{
  "model": "image classifier",
  "horizontal_flip": true,
  "fused_qkv": true,
  "width": 320,
  "loss": "binary_cross_entropy",
  "nesterov": true,
  "orthogonalizer": "polar_express",
  "weight_decay": 0.02
}
Rows from block 5, named by matrix and row number. Rows with one number belong to one attention dimension. Each number is 128 + 32 x the weight over its row's rms, rounded and kept within 0 to 255. All counts start at 0. After the name is the row's rms in percent of the matrix's.
# v: attention query, key and value (stacked) (model.blocks.5.attn.qkv.weight, 960x320, the v third), inputs 107-213
# proj: attention output (model.blocks.5.attn.proj.weight, 320x320, transposed), outputs 107-213
v.173 095 [123 177  88 124 111 111 123 122 159 100  74 103 153 100  75 176  93 104 129 195 121  76 124 147  78 107 168 107  87 140 119  95 123  91  75  99 142 121 123  95 120 123 129 188 119 193 123 162 134 157  93 171 113  84 112 173  76 115 137 100 174 106 100 152 154  94 108 115 128 137 136 117  90 164 133 133 143 141 121  93 132  90 133 119  98 163  84  66  91  87 162 153  67  98 179 122 138 157 120  90 141 116 134 125 113 202 113]
proj.173 101 [196  43 150 100 139 184 115 124 140 108 171 148 138 157 127 103  88 135  80 115 154 163 165  98 151 184 168 132 131 142 144 133 177 210 134 134 121 139 157 165 139 155 170 150 118 164  74 134 155 124 196  98  91 180 162 119 144 155 121  91 129 143 131 127 120 134 123 159 102 168 100 157 163 116 129 174  55 113 108 163 203 175 134 134 183 126 120 167 133 147  74 171 109 128 166 137  56 141 132 171 140 137 155 122 125 139 156]
v.174 094 [152 118 159 109 127 108 130 141 183 157 140 135 100  42 135 143 128 115 161 165 190 120 127 135 157 146 142 101  82 166 137  75 135 177  94  58 113 121 203  98 119  56 109 158  98 135 161  88 149 138 116 113 130 158  80 102 108 203 125 136 102 130 173 156 143 162 122 136 131 142 120 113 127 137 139 156 141 127 114 115 111 150 148 115  97 106 154 145 157 141 128 152 155 124 158  90 118  87 113 183 121 159 113 126 152 187 134]
proj.174 086 [ 90 134  98 156  94 149 140 118 111 153  72  90 123 138  98 145 108  66 164  97  77 120 139 136  90  87 133 157 137  69  96 149  86  66 144 119  90 153 120 190 104 166  92 120 124  83 150 175  95  92  91 153  71 117 143 112 156  97 102 168  87 144  73 107 120  99 174 126 111 124  78  86 149  88 137 131 139  10 130 141  93 132  93 164 117 175 172 101  67  94 128 137 149  79 129 149 152 138 129 117 171 127 190 182 127 126 132]
v.175 094 [119 177 103 131 113 138 102  92 111 128 117 139 154 113  65 123  77  80 143 122  92  74 138 169 171 120  75  93 140 181  84 118 139 114  75 149  73 120 141 133 138 138 148 153 129 150 103 155 110 144 155 123 143  96  98 154 138  81 110 100 124  75 105 158  55 151 104  89 135 116 141 145 122 137 129  79  73 149 136  81 108  47 136 155 106  88 102 138 151 107 143  72 101 104 102 163 145 125 138  73 141 137 125 144  48 109  97]
proj.175 095 [192  81 141 121 166 159 103 144 149 168 137 122 114 145 127 133  96 165  91 159 143 148 138 104 160 132 120  52 139 117 129 147 125 180 146 164 129 191 172 119 134 126 158 107 155 184  53 140 143 165 170 124 137 190 150  91  87 160 165 151 103 176 117 103 136  99 140 176 112 161 124 187 207 101  73 151  94 150 169 123 180 144 171  67 118 120 104 165 116 165  66 165 103 138 173  52  96  98 134 127 133  68 141  77 150 161 164]
v.176 106 [154 174 142 128 177 194 144  76 148 118 104 129 155 128  98 159  96 111 107 144 117 128 160 157 112 160 105 130 128 178  89 153 111 134 169 125 168 136 134 151 160 143 176 139 149 180 128 183 146 148 120 100  90 155  78 190 172  93 127 149 175  66 105 140 152 153 110 141 166 168  76 126 101 152 150 160 128 107 184 137 164 113  84 160 140 151 113  73  86 115 144 123 101 171 131 156 141 114 160 132 163 117  92 178 114 143 149]
proj.176 097 [175 117 164 160 107 115  78 119 142 106 151 143  85 120 146  92 136 111 183 122 109 145 123 102 150 120 175 162 156 149 136 187 172 160 144 158 119 130 143 142  96 110  98 139 123 132 125 114 130 213 170  83 119 161 148 108 133 144 125 121  76  85 128 117  32 144 141 123 114 127 169 128 196 151 133 163 121 113 124  90 179 158 144  92 123 151  81 144 149 144 127 136 171  85  96  98  84  83 125 135 164 111 115 119 133 181 110]
v.177 100 [134 100 149 155 131 107  81 127  93 115  96 126  56 102 118 154 153 152 151  96 167 124 117 167 151 105 176 117 185  99 188  89 152 124  84 132 127 158 159 116  53  86 104 139  88 131 128 104 152 132 132 148 163 125 123 133 128 172 126 109 110 137 183 125 164 122  97  50  93 124 125 101 167 138 167 102 113 145 124  96  99 166 169 127  92 141  98  98 178 177  93 160 106 106 185  91 126 131 148 161 121 110  94 131 106  91 159]
proj.177 101 [114 155 138 144 163 154  75  93 139 169 124  95 155  68 111 163 174 156  99 141 142 161 141 125  78 102  83 181 115 146 140 113 158 154 103  90 105  78 135 158 144 108 110 151  97 130 147  36  95 149 158 177  82 103  98 191 140 104 118 111 135 104  20 131 181 107 135 149 128 160  73 104  93 136 154  70 122 100 127 164  69  93 190 120 129 159 143 149 127  86 122 127 126  80 101 121 139 142 147  57  99 168 136  99  69 154  87]
v.178 093 [141 116  98 100 160 160  87  90 155 148 127 113 123 139 131 129  82 128 100 160 131 121 142 136 135 148 114 132 166 105 105 115 119 137 145 169 120  95  75 184  73 116  93 121  83  98  86 151 126  90  99 109 147 147 140 111 153  53 113 105  66 155 121 145 104 135 224 153 115 148  92 124 113  39 116 174 127  66 108 158 122 110  61  98 182 142 108 126 113 171 133 111 124 142 133  71 110 219  70 113 141 141 182 103 113 147 129]
proj.178 088 [ 90 166  74 139 107 139 150 184 138 154 115  76 129 146  98 107 103 131 108 158 118 148 106 140 177 102 139 135 165 181 138 160  93 127 118  96 154 232 132  81 192 137 145 157 182 188 186 113 138 110 132 168 130  91 112 115  93 168 166 161 130 135 211 158 116 114 139 101 114 154 165 185 122 139  44 133 172 157 156 155 147 158 136 138 155 120 182 165 121 121 141 156 148 125 116 142 123 123 184 152 128 108 108 125 168 118 130]
v.179 091 [126 128  48 161 101 163 118 144 109 122 111 118 118 145 193  99 134 110 108 103 159 118 138  89 173 121  42  93 174 141 164 161 130  88 170 110 125 151 115 136  95  92 108 106 154 141  86 152 150 123 141 101 132 142 153 149 144 119  79 154 120 125 119  88  74  96 119 155 112 155 121 166 160  88  75 134 121 151 144  86 164  99  90 179 119 108 153 178 107 149  64  82 135 157 102 107 122 100 150  33  94 137 101 136  64 126 114]
proj.179 083 [128 173 161 125 161 102 161 133 166 105 139 119 163 113 146 192 171 141 143 134 116  61 118 147 172 127 134 112 108 113  50 132 138  86  74 121 157 183 146 118 177 155 203 128 163 113 186 183  87 125 115 126 121  94 161  90 146 125 170 145 134 167 187 202  86 147 154  77 138 153 165 164 117 187 129  81 139 168 127 156 128 129 142 148 134  90 154 171 197 193 119 162  91 183 122 103 110 131 140 177 136 137 112 103 189 130 108]